{
  "model": "image captioner",
  "dataset": "rendered made-up planets",
  "train_examples": 97500,
  "image_size": 32,
  "crop_scale_min": 1,
  "horizontal_flip": true,
  "rotation_deg": 5,
  "tokenizer": "word",
  "vocab_size": 28,
  "encoder_arch": "swin",
  "encoder_norm": "rmsnorm",
  "encoder_norm_position": "sandwich",
  "encoder_activation": "gelu_tanh",
  "encoder_mlp_ratio": 3,
  "encoder_head_dim": 48,
  "encoder_fused_qkv": true,
  "encoder_bias": "all",
  "encoder_qk_norm": true,
  "encoder_parallel_block": false,
  "encoder_inner_norm": false,
  "encoder_moe": "top_k",
  "encoder_kv_group_size": 2,
  "encoder_num_experts": 16,
  "encoder_moe_every": 2,
  "encoder_expert_mlp_ratio": 1,
  "encoder_experts_per_token": 1,
  "encoder_shared_expert": false,
  "encoder_patch_size": [2, 2],
  "encoder_depths": [3, 6, 6],
  "encoder_widths": [80, 160, 320],
  "fusion": "cross_attention",
  "decoder_width": 192,
  "decoder_layers": 6,
  "decoder_norm": "rmsnorm",
  "decoder_norm_position": "pre",
  "decoder_activation": "gelu_tanh",
  "decoder_mlp_ratio": 3,
  "decoder_head_dim": 16,
  "decoder_fused_qkv": true,
  "decoder_bias": "all",
  "decoder_qk_norm": false,
  "decoder_parallel_block": false,
  "decoder_inner_norm": false,
  "decoder_positions": "rope",
  "decoder_cross_attention_every": 2,
  "decoder_tie_embeddings": true,
  "residual_init": "zero_last",
  "optimizer": "soap",
  "beta2": 0.95,
  "lr": 0.0011,
  "beta1": 0.95,
  "shampoo_beta": 0.95,
  "eps": 1e-08,
  "precondition_frequency": 20,
  "max_precond_dim": 512,
  "one_sided": false,
  "adamw_lr_other_params": 0.0016,
  "grad_clip": 0.5,
  "steps": 7900,
  "batch_size": 128,
  "epochs": 10.4,
  "lr_schedule": "wsd_sqrt",
  "decay_fraction": 0.2,
  "final_lr_fraction": 0.01,
  "warmup_steps": 150,
  "weight_decay": 0.2,
  "adamw_weight_decay_other_params": 0
}
Rows from block 12 of the image encoder of a small image captioner, named by matrix and row number. Rows with one number belong to one neuron. Each number is 128 + 24 x the weight over its row's rms, rounded and kept within 0 to 255. All counts start at 0. Numbers have three digits each.
After each neuron's rows are labels from the 100 images, of 14976, where the neuron reaches its highest value: "top examples" is what is common among them; "patch colour" is the nearest of a few named colours to the mean colour under the peak. Only what is clearly more common there than usual is listed. The data: rendered made-up planets.
# fc1: MLP up (encoder.blocks.12.mlp.fc1.weight, 960x320), inputs 0-159
# fc2: MLP down (encoder.blocks.12.mlp.fc2.weight, 320x960, transposed), outputs 0-159

fc1.48:092128146127125131143109119147074143138155111124105149100117150151151086107121133120102104136106123122099147115147130135183156151080112123099136159114111106169142074154151120090111130087144133125139104131130158104119122119115115124137165072089106104083121096123147149146126113118091124178150152106118111080170085160141181156139151131120121170090089176106092150158104121142139109140101136135156142091135165119127118158139141099121143106161124144125152151148122174095131120122110104
fc2.48:110152109104136103108140142124118140157089138142124112092108128115115115128158137130099107125062145169124150138126126128120146116119116152170154146113166157145101091136116148142114135143091163207131121119141130125149110117139110160089098142142125152155116147061105160127192125127123122156155121144101113134118097092145107126129120095097106111172145122137119089145118143090115119134131125117089139142133124132143170097182113147122154111112166119111109140144136109135152140144106087
top examples: cracked ice world
patch colour: grey; pink

fc1.640:149116102131147108158108148137098167092116110186128137102099169161130141124133088110129167117130131109084119143124110111155137140087111130134118165102100109203141113138156128098102146130125087082165127058112101170124133130114082077144116120129112107113111137113145157143125091088158109163153153122136161091149084125163152115146129116159124113106107165132106130186154150101137094168136155132141171138126146093150127120117126105132131167117118145132127141158113117139130135153098115
fc2.640:119164107132157131130118157101133119144135107124127160101124179096143085108130147141120083145084165164137139107105113148153167133116147139138133111113169165168107133125106148145099099112096121204150118135113119124158117150135088123123143115140113178133131124113101125111186157140124169139175125097109086164116119121141119085131129088101123134132123122122101116175154132057116135132129111129121095153120116125141158122184147111142117074141116126117108143137134155148128138095143094
top examples: lava world
patch colour: brown

fc1.134:152123112129085121115131149150126135107134139109163075163110157120145148110096133097109156134160150116108165137131133114111124134150129132115163115113115140123138153106091154117183125115139076151147133133104120124116100159164146181096173158144148112123126117119106131142122149166136128100102122141107150124123126124135086160099163136108150139141155129142112147107067147158146128165140181143124163160155128071089151064129134150105113134156135120116134125163119131166134116113155138
fc2.134:095120149115103096127131135162137122157118162156123156127138136125103137118130118122137107129079098160154131131120140160128146114097128144122158128106164118149055077122145127098107094082131148176147090146104128117105113107125117125147108168104091123126130157096123120114134136106114099135131127093133120133096108109163167136130155137116092126156165137100124097111092164119123104115116139140116156123145123107162123105178113131135126105079128087153123182129134160078111133191128152
top examples: banded gas giant; cloud-covered world
patch colour: grey

fc1.485:161087091156107127155131136177202127084111134132126134166106108138161153125162126109126082091125167135146068109132100131113129143103120127121096116111125141132096142151111109128116145104111141095103141138177151135165127087091105075154106161131104104106112128159128141130117140137145109139165145112107144096101149148164126134149098070163131109144142132162135149157180138131136107137138115122105112133124116157141145080121125138079101134136121142127112123111109126162095125076117120
fc2.485:145106123161142159144087171158138155105158120128139144118122143143106108117117159113096137120110152112119093140086110153149117127144177147138144126115119106124140143122122121117119117133104119112174132135120093126091132169128106092120160128090102202124137125078151108151173140161128159117145167122119171120113103149119178084141104136154118133133139162140145106167125118085128127141124137162144107100076162101128118132125084139165115116161138140133087136152117130113111150142138091
top examples: lava world; rings; glowing rim; polar caps
patch colour: brown

fc1.364:117104167180170139137130145143114143075080083148117163128120131126105124120123119140115145144154122122092150130107132125144141125116106138101131134106134099148147119132112100133092140144103096125170127071116129126086180138141125081123163093130121123100137156105139166150110095129135142170113114116149150136126083112114147155118166129118097148089073109099104155171176152084170112156117125098107132165129144154151142153116145122080115150092165111153101128110126154132107126138120167
fc2.364:147165115077136082149122155085135118166107140139118139105145138128143136148138123144116114113097152167133118122108131133145180153130113131149115131141165145176123137140114156158096123107122129211128155144117125169118101128132111149160105144129121132156100125086102121116192130116096143123169160132092143143141128141140131099153129088090133160183145139115140115143138129084112149132127176111115132138150103138159148144174155104134162084163125145127110157131091150159171195130125088
top examples: lava world
patch colour: brown

fc1.442:150094141153107133129143129201148136098092142113138115118107130144140120099151122126125114087150131126120121108157110141164130118070118155121092122110105113131155134139132122134094157083162104127104154099140171115134120085122119109168089148099135097114114118151083146148097133087174131151176131133162153087174130146106126144151136116171109116151121140150162182134127122155182134172120136113130114133120161154159142123139110131091118109162149159112107164111141125137136127156126140
fc2.442:123166119121150140170098158113170116153162113128115162130105119133142107164132144140134130149082170125131099117070108139104160132138141125139123114119161140154104108151122137148091130123081097194152132120103111139130130142111071094133135147104090160127150126098134145128139099168140118151172161118100098141138136116106144083146118108129116124133147176110140102179148155071112156109139159154133123137095121118159118109141092140155149106143124143123062115160147190152113167119121104
top examples: lava world; rings; glowing rim
patch colour: brown

fc1.564:131129134111147135102143116114111120126057143133119137118103093134070105120132162111105150077120096123103099111121121136142158120129173123147117076172136103119147103136113134155109158076088128122128090149145136122121065148097126119183147160165154116140085073133148147127144111171149120136162129111165136160105151081150121101112161124152108101099126160118159145097125103161121151141146127134117118100118111124114136133128102140137096127138103158108105119122148189119113105123129119
fc2.564:172127146119120099135146089137179127090111142100127127120130116083149096110163167105155144132112123103093124156100121152144117136137189178108121128123160143131097153116131141171112184145135158167096113118076094131102148130133087061157157122086144123120148112131141140147113104112199075103128129136119127100132139114125163122165133105103089116132134135134105117130150130100151119146132143123120115111087111099134091139108060127127154099131189127171105097094170111118119143132129157
top examples: glowing rim; banded gas giant
patch colour: brown

fc1.591:068125112094119134109142109110110176078125140070083143100095117145065089146127076144110088154140120135152086150149152128109120121102146177105157141126130112138101120133130121115127147075102127135144131103129156143110116118112109135150137130153107164135113078146087119158119118110169126138099107102163130114182112153096095147150160148131133116150113150134120146144164126134134131105159110109126163113127097145175136110144200104118115172170137113153138163128139168085136108120138146
fc2.591:141126125093175125103112130108151083157133128127153153124161114154150140110162157105115128108090110141113130074133146109171106133117143138159120145126163121124105130129137122099097128164104161120107135120122087128125131126139126104117134075119150142121103146094081154102140136096137122134174156144134127141127082076165124141122155062115137115156145113133135125145159121104158130122157129136168096129112127114154143150139093128073171096142144076114117134166107102125135178120120063
top examples: desert world; ocean world
patch colour: brown

fc1.691:153098111145147123155084132198138123119159105108120166131091129144192162127149107139111154067132212108145128150145068145171155144073129126158120116093089138128138123142132125140151147126109090110124159122153165117175138096148129089164114143134147088136115126078136148145095148119153111153197169089125172139155113160147125131173099125162131106153139145148117181133141104122140109152103118122132131119114137142141134115117071147106100079125086170114114131091109129137138117143124149
fc2.691:151162120148139138167096136129146156142136134115111140120123130128127094111137154154144130120077157161139098120054113128128172144146136155136131094112150156165122102129099146137099122112089119197151137109104125138126110150132109099116144154121104187113138110130141128109168134140115132149167127114115120128116121135125171078127132123144095154139142160138130119171132141078138128135115111144147121150084124083161141101150107119154122073134134135148058137137138167145114144098117090
top examples: lava world; rings; glowing rim
patch colour: brown

fc1.322:124107138151112121163130093174113101134083125122169148117118156142080163131124160124134130150182124093128142119127121132129146129117094143106133145141080091111140110141122148102135119049138088128115134160128122137150151159134145129165167147167108093131126128094097132134160133121136132127108141137113118111162134145120141154141144148113113093160144152145115170134109133111122135129110116118159129112139124140158085154134135124160120118143167113082109167091135154129135114133159156
fc2.322:111112144121070140123104112135154144126144116123150144160148090106104112145101137143107151111133106120108100108105135171114141174138141143172139133085131131123188121092152075094120148138157134138169109161085097161118139129110096113098114142059157177157129138125135122156109116097155130108141130095145124155137152120115107099165131119134146075135143165112171150158124096105130133169148151154155140169103165081167129097129123174143143160113129108145091150122118153136089165165138159
top examples: banded gas giant; glowing rim; full
patch colour: grey

fc1.709:120118154130123120137170115058131080183111130127130127136112087160121146141150120144139184134091117143089109124132134092155095099145105123133164097133116126116146117142096131159125157140130163136095128131148124109152108093094134117133119104107142155156109136150129142098131071125128081110133129097118149123122146120072143111128126156149153129120125101104124151142135151187124142115130117127140099095153141137133157141132139133153136120167116117135186103129097102124161148118117106
fc2.709:127124102088136132084161113116120093112085102135108152132127106112140141147153133149155140123105123132148098146129150111106089083135132118141163163094183158149084104117154145149129122135109126229131098162120098111131119130109148100153123109092171076132130147126104143106124100132175135128145124106100138148124128106186168149101138114091118111169105115149172087151123108149136166111131165104116091125155122148115105143165125099116159114081119140119096106157122112088148140116121161
top examples: cratered rock
patch colour: grey

fc1.347:081156131159179130142114073163137135141100118134114106124131123133162106095113089121089172116157097125134097144088100128149112134140109126104149167123131103134094143158119146117102121122142112157146101125100065128134163138151105137139139094093164066132118132100138156162114098173135133149152156083171155131150121106159113134147146142107174096137127177157105146152080144126112128121130134109140100118148126147165122141141093103117120132107143129100102135097171145107132165140132165
fc2.347:133153143125092125099190099182131148114090142140125100099141144152103100157138143126103120094143158125131175172125181088116160111101145130148109116131179141150104095154134133154128135131122154113114128148140121112112131133124125122107149134125118151148111136120130157078149101141118163118121132109143098124099095117149131115154168089120139158170144149098103113143143127106101152150125110140099111159154109150109136183142129131128159109109170115101123152146115117138098112096139142
top examples: cracked ice world
patch colour: grey

fc1.326:087134142099137142137116093125118157105121094070135157104103137167147130137172087137127145140108090123125103155150145133101098150140105144159155138131195111149167094116153160105058103096127132072147153118149135111141117099121142101103154113157130105123145147158124127124120103128138109132101157122162127052138147160110172139177108121115096116096135128136095119130145155104120141134125123120103140144113136121118133146132099098125097139145113081141138133145121076083070129142143117
fc2.326:156126119125169150161079179108180132145128091135107176144142142124119118108133135096145113123095128124121107092078133102175140147138169158111120133141131138133107104128134108115102092119118143180159153144116077142147135135167082122107131121097134180149123107117093127131162159118143126121166126105150104129086141086087098122141121109113125119165121140090124108170160087098120161139151118129186103118136128106144146129155152159135132110158104113115127144160115112199158143101128115
top examples: glowing rim; banded gas giant; ocean world
patch colour: brown

fc1.753:133136083124110128116126097153150141154122106102128082155098135127176128119141089060151125101123168160111182152115185149148144137123160110139127133110108112122126101137134113126077161107100155146110127112131143097096139143116140125121120108114137127093190157148090140129107188131132137125121166118122129108110114109099149155122116127133178167144164103151153143116113106171159140145128116109128130183137119115122117124133123101094096151144125115124164117133126110139109119138099122
fc2.753:087116170110115160132090164145162163130149116143128137113157135115109152097135137115145141114126134124124124140064095168152135110115125121148174101147161139137138109157146096043131090145136127156128103161116107092125165132141096126113137179097093144106139129128137120125149133156149077166111146105148137142090123115137125140158121104122104107126124136147135130173142138096121087156155111160135107141125133105132151132126124152143126140096156104141112132150142112150131128121135141
top examples: cloud-covered world; rings
patch colour: grey

fc1.310:096089117097124118105113154120091139085131104131083126134118136191112129127135097123128145133110130105117109086139099138110141151128109149074163103133057140139131156120137127103162106093158113132112098157112161097104098133140143101106118118131140130133132117126138148127142131116098140115138129081128116125149170155122141145073151167144149102134086131143146175141085158134120145125119104095144135138154128138167140128134130128123159133135132113127176144174120119106174096101098140
fc2.310:107164111116155128142126150114134083129120131157105173105089134113133108169143132130139140119085140190165128121102151118117148133107132125137159115101200143157116104147141123153111082148094130210140143178106116132152089132113102139121119119116171144136131136106114158096131137124152122139172123125084121136091105097172154116110143063118140128152132109125129081160149149071118133073145160133128132131114134131128126122160141110122135098103111147123108121143123167142163148118147077
top examples: cratered rock; polar caps
patch colour: grey; brown

fc1.470:103075166124135107158173130126137148146124117115141174143121112148157147116119116179129159143132100113106093140145167146150163120107083154093117091167110126122145117129157115135157139140112196128095098116062109147148165112149125112111089095135128108136099132149093159117113101132106072101119079136091147111091165094146114143074122141118148144136132150142160132134090104129074132148118121118109124095163139132123126130145111161155107124149119135121172127134118121147154115118152131
fc2.470:112138115133106105106142116142110085115090128132135147133115122089102130120132129135149138114108137132151118160114146108087127098130121127156188157113186146163121086116159149138109127127132079242145105143106115122115128145105134104141122107103146103144133134124106117129145095161166100103137106117096159150130134116189186164110161115097111125172101094153158049122103134140147137127130157103105119128133125128098096123176103109114160127078127150123110128127133132121132135131112156
top examples: cratered rock; cracked ice world
patch colour: grey

fc1.244:153085104163128114106136100152165104125092174149133103136112102134125099120164123102146089110120127107136140139072120121084128134160141128087103106104158116133126109102115122113166132118100164149105156143118112120149113125096098139138110120138121094145134135119075127171097098165136161113155116139112159130133139115128124152130124123186084127147120153157155193134114117141123084115117165166121128100118132146142128126132112157138140138151147111084085178109142148130139112098132148
fc2.244:108122138139084086133150077169175121102102136138124121140128119113093120131106119139124131100129136129126136142118113137107168129130156109179145126131148136134114108110129131098133173088109124149145082139126090153116136129120085114121115147081128155143131132108145141148128131149167091114131134107122132122141154114141180123174127133109108135159133159134131090148088164137147099156142132132116138124103143096144106084144096135159171115110171128153071160132096159055075131131126182
top examples: banded gas giant; rings
patch colour: grey; brown

fc1.538:152080187121155119111125169118136121132134138148132117121117152110118157087090133110138151152130125137099145179109152148156120165153120088122121151147186132161116141135143120152132136145102138172137126074104097156114114099139161139115147108115143127139126120165104136157138102192109099166075107143155137164096096151125116139115145186116143141124128140160110155113061151150136120140120112125137128176173133128095124154140113126098110116136145122136146145152136103136124124164175120
fc2.538:095103127101083132084145136126155156127123113141135119136120119117105154129116120134141081122149092116159120161130119127122162088109131124129161130130162144145085081123133131077129105115121107184130081155122139118091123125121133157171124134053116126159126127143148129127140093146130111133142102087119137098131121094162152152099135113109108119126133087121140087116113173155127099141124142096111134134158132133127123109149128143145146148081118086141100159112135160121098125182120185
top examples: cloud-covered world; crescent
patch colour: brown

fc1.424:119144129136132111125118160165157148151106174191170168139134166097137137133088090105112128164120145136129121113127119124135135094163138103119075162089104112152081161132142137122106134094121117117119093130136096146122122118135097186114115148143132144152113151150099134115127141148156079127151166114173172177142121155108138126101123169112109107115124170124117183130083172142159141174141096110127150160138106093117118134156139151114133152113129098134139137154131120120122086147125092
fc2.424:103115163127085133115154130178135114126114119141094086112103139111088110127117103140116090145122111141111150124100136146122122112096127113152162119148193159140075099130155107088141125084117098186102092141093145129116123140124099112131124177071127110162121121102167100119122127113137141156154076099103099087092126093159182148150141081122103106139131088116147090123115148147124109156134153131113135138127116138147133129131086115152165083090143153134137145135128175115105098141126171
top examples: rings; crescent; banded gas giant
patch colour: brown

fc1.153:123145117161144129162122116158109130122158130143113129170105140152139122099159123152111141111116155096124146104126090127160124185078130129166106146105113129129116147132120174153151104103122121102171098103141137115083142128131123089126091128141106106089119105098152153133129118123140132129162142104146184094141123142182142173148110157171124110119112121142138164145102103109099121150115123124139124179114155132140132124123105126091133097128113129141122129115121156122126130105125133
fc2.153:162171117127159139139113145119145134143116139132092154095098164101148092127136162132132111124074155173142099134059136151154182133106155160130128099114168131174115115131123137131125122103096116215142133109101124139143116153126109097096126131146126165119120106100147099112161153133113133173150140101095121145126115116123155072131145098135098167139151133138091122171145151059126114140129113123125127149117125106157140119166123121132138081139126151136087148153108145159125142117116088
top examples: cracked ice world; rings
patch colour: grey

fc1.36:141163107119148099147123123146132116131150103167125104128130129143181100105133137127092124109095134141127155109098127134115174128105106123141132203113089098155163106127134149130126093144164148098115159147125157099100155103120131101141066129139105158102149109102124113130148108134120144137109170116142129128116110110110145138143114147182138124132132120121123162160154117148134139153111111131085129138098136083145155131092069097105155131095127122147077119162105114101128144106100071
fc2.36:117178143134143112156119146119151122122111114141097112088116186072143089131157139113106129135088165153137154132074128151147162142106121115159143104098190161123078107159115124090105121132092126212122093121122131106141153130129106108098125152136118159137108120105159137104172151131136141158141120120140108140096108110130111089151105097120098132125133128131104119156104152109138096180134085131103152163100144125148171126152120144148136067112144134124109158148131129156105139109091097
top examples: cracked ice world; rings
patch colour: grey

fc1.694:160151141123149145141143126161124126108113153141127122127153118136145122137126140129103140119136142110119137191128104135112095073094118143151133123118081145127133144154192127100109125112116129139130134139104132158149122148126113116148077087132135147135106127112132171148135078167161090137171142135121136183195115134160135092093139093127198159077129110110117123080102127122152147148145137129083108141096128117131148100104097128172142138106156095127114130113166120121143110089155115
fc2.694:107163099142115091109133102131135091117098144117150124158139141108126105125137121137149145096090190172161127137117146135115169106121129124126135137081156131144109128125108142126099136120096122227161117132088103127172132127121111134139086138124122129132126148109135132123147127124113158116153138114099121116111129145160169122110181107116097133152159152127153092158104139104152150175130108118106128121123126121134102138192143099139141105111160127129079148115107142109110159114099158
top examples: glowing rim; cratered rock
patch colour: brown

fc1.165:099115142133126127134117126108091146117149124181119131132134142113132127121158115112121128105114154107100154122144108104129183151074118147131130138141111132168129124129117171137139110111127106113161113132117158097137133132146136113152089111159104143115139084110151200150156146127137121162168152147109158117120111159128126155115134134163125152110079116112129129129075143141131101155105135088145145147101118115145158112093142094112114131136127099144099139174101128106133066086100136
fc2.165:140162098134136103158118147114143110139091119128103161110110159100152095133150125142135108098063151166138117117092133154146160142146142148140146109088160134186107112152101146146101103135086117226151129114117114158134121144122110132098112115144129161131139123088118117106177123127122146154180133109088100129120114100151149106112140083095108157156148129128121086160128152087131125125130121155125129149134144114143134108185128109130144087133129144143100143136116165130124162133106109
top examples: cracked ice world
patch colour: brown; grey

fc1.363:102115133169129108113107134163139101147123119140163101139084154122104146119103129163146131108217155129121145159085158139122129123091077132135126112129114116126128156141122108115144160079098133149132133129106094184110146135148140143146150145107132129152112169139118119140145131159172105116107131168124109152172113106134132085126139146125147158119141170134109134093078154137098139111153155153143119099154069126115116149120096137118097166141145135094136145160134110142121114120133137
fc2.363:096122158099096115116153092170130144133105115153151146155149095137104149133093127109105132121109099128119139146121134145088161112116141127129153136114156161128105081105135093078110121117113120203121094164103093115109115138142113115156124160072133120128133147133111139145115101131161136107126113102133123123122144099154145161136166098111125084174130098119149108136123137121112113133143170141139143144122123098143102103149138136129131135058136119129073151137131168111122130146109182
top examples: banded gas giant
patch colour: grey

fc1.366:137092108130132145114122126107140104147115113174150147117115120159100122146136146134110182116147146131119130097144125092176124159128112116099134087155154110091172155129160167142137133061132165130104110130144106129126160106134129151125175166099109158124115190125124128152134109135128126082126103141127112119140112075141112090057141144141143167088133138170125146109172138143103123089128156135081101123134109110152144162129122142127120110152155122089154098119152137139130108142150136
fc2.366:099104145101114110125135108159143117110088111125127152150101137106095129129130130116136133124091127139125102156086152124113125113138159132156142147116187163152100125121135118131131128103134094218115099170130085156106139141121082095140115127075148119135114123133149121135093104123181108122159108105090147135101152092154187147129142114101106106190111131141156062114104134129142160152137154118133144137113132112128085123154102131134170129076137132139102097127137138096107154155118164
top examples: cratered rock; rings
patch colour: brown; grey

fc1.247:136139113132156136123145139104146116147133114160131093119105109116091101116076151175143162140117113104099116155116130134160145118129094143063106104167142134140130099139190108139096133107110155128169101122132136161129123127140133097156100081088135080154113147149158133132083074134067137106171104108109142152138128107139133140118168138134144110127095143148115107100080132161096148099130104113170096126128149168136100162138119126167164094093140097122144092125110158131114167121176090
fc2.247:113135128128100084078165099138126105117084137137134136138138117108112132131159125147122113097096121152151118160149155118096136107126132107166144191111197149136114113138138149142111127155117100220108107164099088131147127130137125138146108122107139134146138146126117157097130097152142117103163107113091129165140142114210167129117139128099117105166129118156163056139116147120125171131134152103088112124160109134093096125193127120121167119087144111126100122133131135101110158141143155
top examples: cratered rock; cracked ice world
patch colour: grey

fc1.123:141134082095116115174109147129123168183122158090109138096103127100145135083158094118112116163149105174128176155140105153099102136149155122132127112145128112143084106142138146135123114095115091104110128127164139158183141089099091108147136123139149111118128144149135122129149126127143131153092125097147096124094137135185152127094111140101073125110152098095080112163161083080132146152102132114131108123141143137148116162136166144116121134122133136131172127113146126111118111117093110
fc2.123:146108153130148173114075157113182138103138113123122122126100120131121142074123153120127151110084103110128089115068120177169142112131176151117181126121139126145152132097165116139114106147154147160163093148109103110066086148117101136107177120068121135123146121110159136126091126140164073126123133084123184125114165131129142166141111125158113094105153133165152115137172139100142139116144127118154127107094155107134121122120136150148115164128121125147119105130145097160139144164136157
top examples: desert world; rings; crescent
patch colour: brown

fc1.525:120152080093110145162143104148120137126118112103133097127094129131148134130112135140127110110129140168100112120141159148109176114138121109155089128099132139130143102143107116121082123115074111103070103153151140072086137132126101114123111145139163107099125162162139127141129170143154160106120174146120110120144122073110151094138117110079095114165123150126148170105127091147148132129105124063136128125090129157145109127115114136106114104123120162115161120104110156121122131103092149
fc2.525:120129158115108157154118140147192157136132126137111143125141090117118135096153132113122149113113123118111101156073132162161154151111146164151163102152132118115131135130125097091113149148148142127172096132071086109106137144119108125121170147077110142152132130101155103151102138127171077136101133093134176142131114128118144158197109129153109111111150150124163145142138125080139121127156159158123121136111142077135123112106105176150127157105153118145092125162151130144143145123130133
top examples: desert world; polar caps
patch colour: brown; grey

fc1.109:129107079132117140117128165114122145111120124140129146131114106158137135096170098075131144147133147149161102146134114116140136093146112094109175105132099129136149117158158111134121161125123125123159092127140127095153101127151131080139099140092112148148125186195129124107157138098126142146102114164145134118109118133082122079087089155152126141133120099148160113124135124105119150123131132125104136124100139113136185101114146145117159143155145162097168114139146077140143127149104125
fc2.109:082120134142140119123107123105117111109108071138114166124099115121116151124140123141146157114119139112139084148071144127124115132121141129129189140116187130136127119104133133115121082117128096228136128150138094130140130135110094113124138111089195116134134108150138110130135100126163093148157137098121139147085162119164174159132137093095104120143083073166160062124159123142129143111115124138150109136142129148111108172164140113110171138074115164103096106118142121107115129111127128
top examples: cratered rock; glowing rim; polar caps; gibbous
patch colour: grey; brown

fc1.621:119111140099080123096105127094112105123133128121101169100151119155105129086130159108151131129097105161124090086158173108098115119144131113152134087166136118096142143111131111112166127092126142095137102155077134072138136103114110137133099162091164140146110144121157126105165109133138094151141160109105112091099131143135093094130122146144103133128111120126104140136133113128126145156134135130158123122125158157100114131111122113137084130112108120142165135155149096138166141125117157
fc2.621:099109124108140139134136110113142102124084098128122168133113097133139139124129135112131147121112097127147096128106127135127101104131147164099168170117183133143092100084148141135121114145126121230133098135116107126125087120104126086139120109070149118117125130124102128127124117115184126121146117129129136159119116105148168153110154109102142104151100097162177075125141117129127127114140170131137085133136121114137123117151146139116182126083081135122130100154171091110149133116123142
top examples: cratered rock
patch colour: grey

fc1.517:131152109135141110082130145128154130137153158107100140090121104133112130122125122133139146137118146150167137120135111082160127140118122109150167142091122090130134089158144151117105109127105121131124147062149118063141144113131133098144115125159178127140153145148176157114128138167083144125081107161168154145129083111103125137143096110120082120087172091146087124116146142122107150111116123146090106117087138130155107159144108163130143085121132105164135115131132136136138156122124098
fc2.517:151079145146141161129083137126169154104132085103110132145119112158136118098108113131088106124090125095093080100119117179145129135146173149106134131147109126130154129083149111122092126142139124121155096157148083122084133128122120156139187155078130183173158135118115138154107137132154131122139135098115140128135162119123129116141125155154151119091107148159171114136153097113142132128130113115172108101109144060109113117096130152166109168166092116171127131135128118130109122131149168
top examples: desert world; ocean world
patch colour: brown

fc1.287:068089129115110109164148141133148145122147163124153162143098110188143164126149104167103118122099134115143153141158129111101146129101160128134149134109115115129102134144107115108135128133089075115142101134114154175157107122100095135136120087136107151133121134100148166127157140109115120107138142131158129118167107149136158155110146141145107159136125132121118113166123123086153077138156157167097158158092174127124104129145107134154114131128138136109127166123182167110104115176144144
fc2.287:150147100138159152147086121118146112146127107084127147112151111114152118110125126115125114151087161169125134074104086123161128143116141138089106083112150137156123125132132161153094091154119173171161154087110121132127106156127091172105138119127122165117159119130089125122166182109126122121157157139063096120143152107137148080134104140105102170088129137117138121141160116089104185087121122122159142137079098113129170063143131118134116105155100159118105139161105160137148145155100129
top examples: lava world
patch colour: brown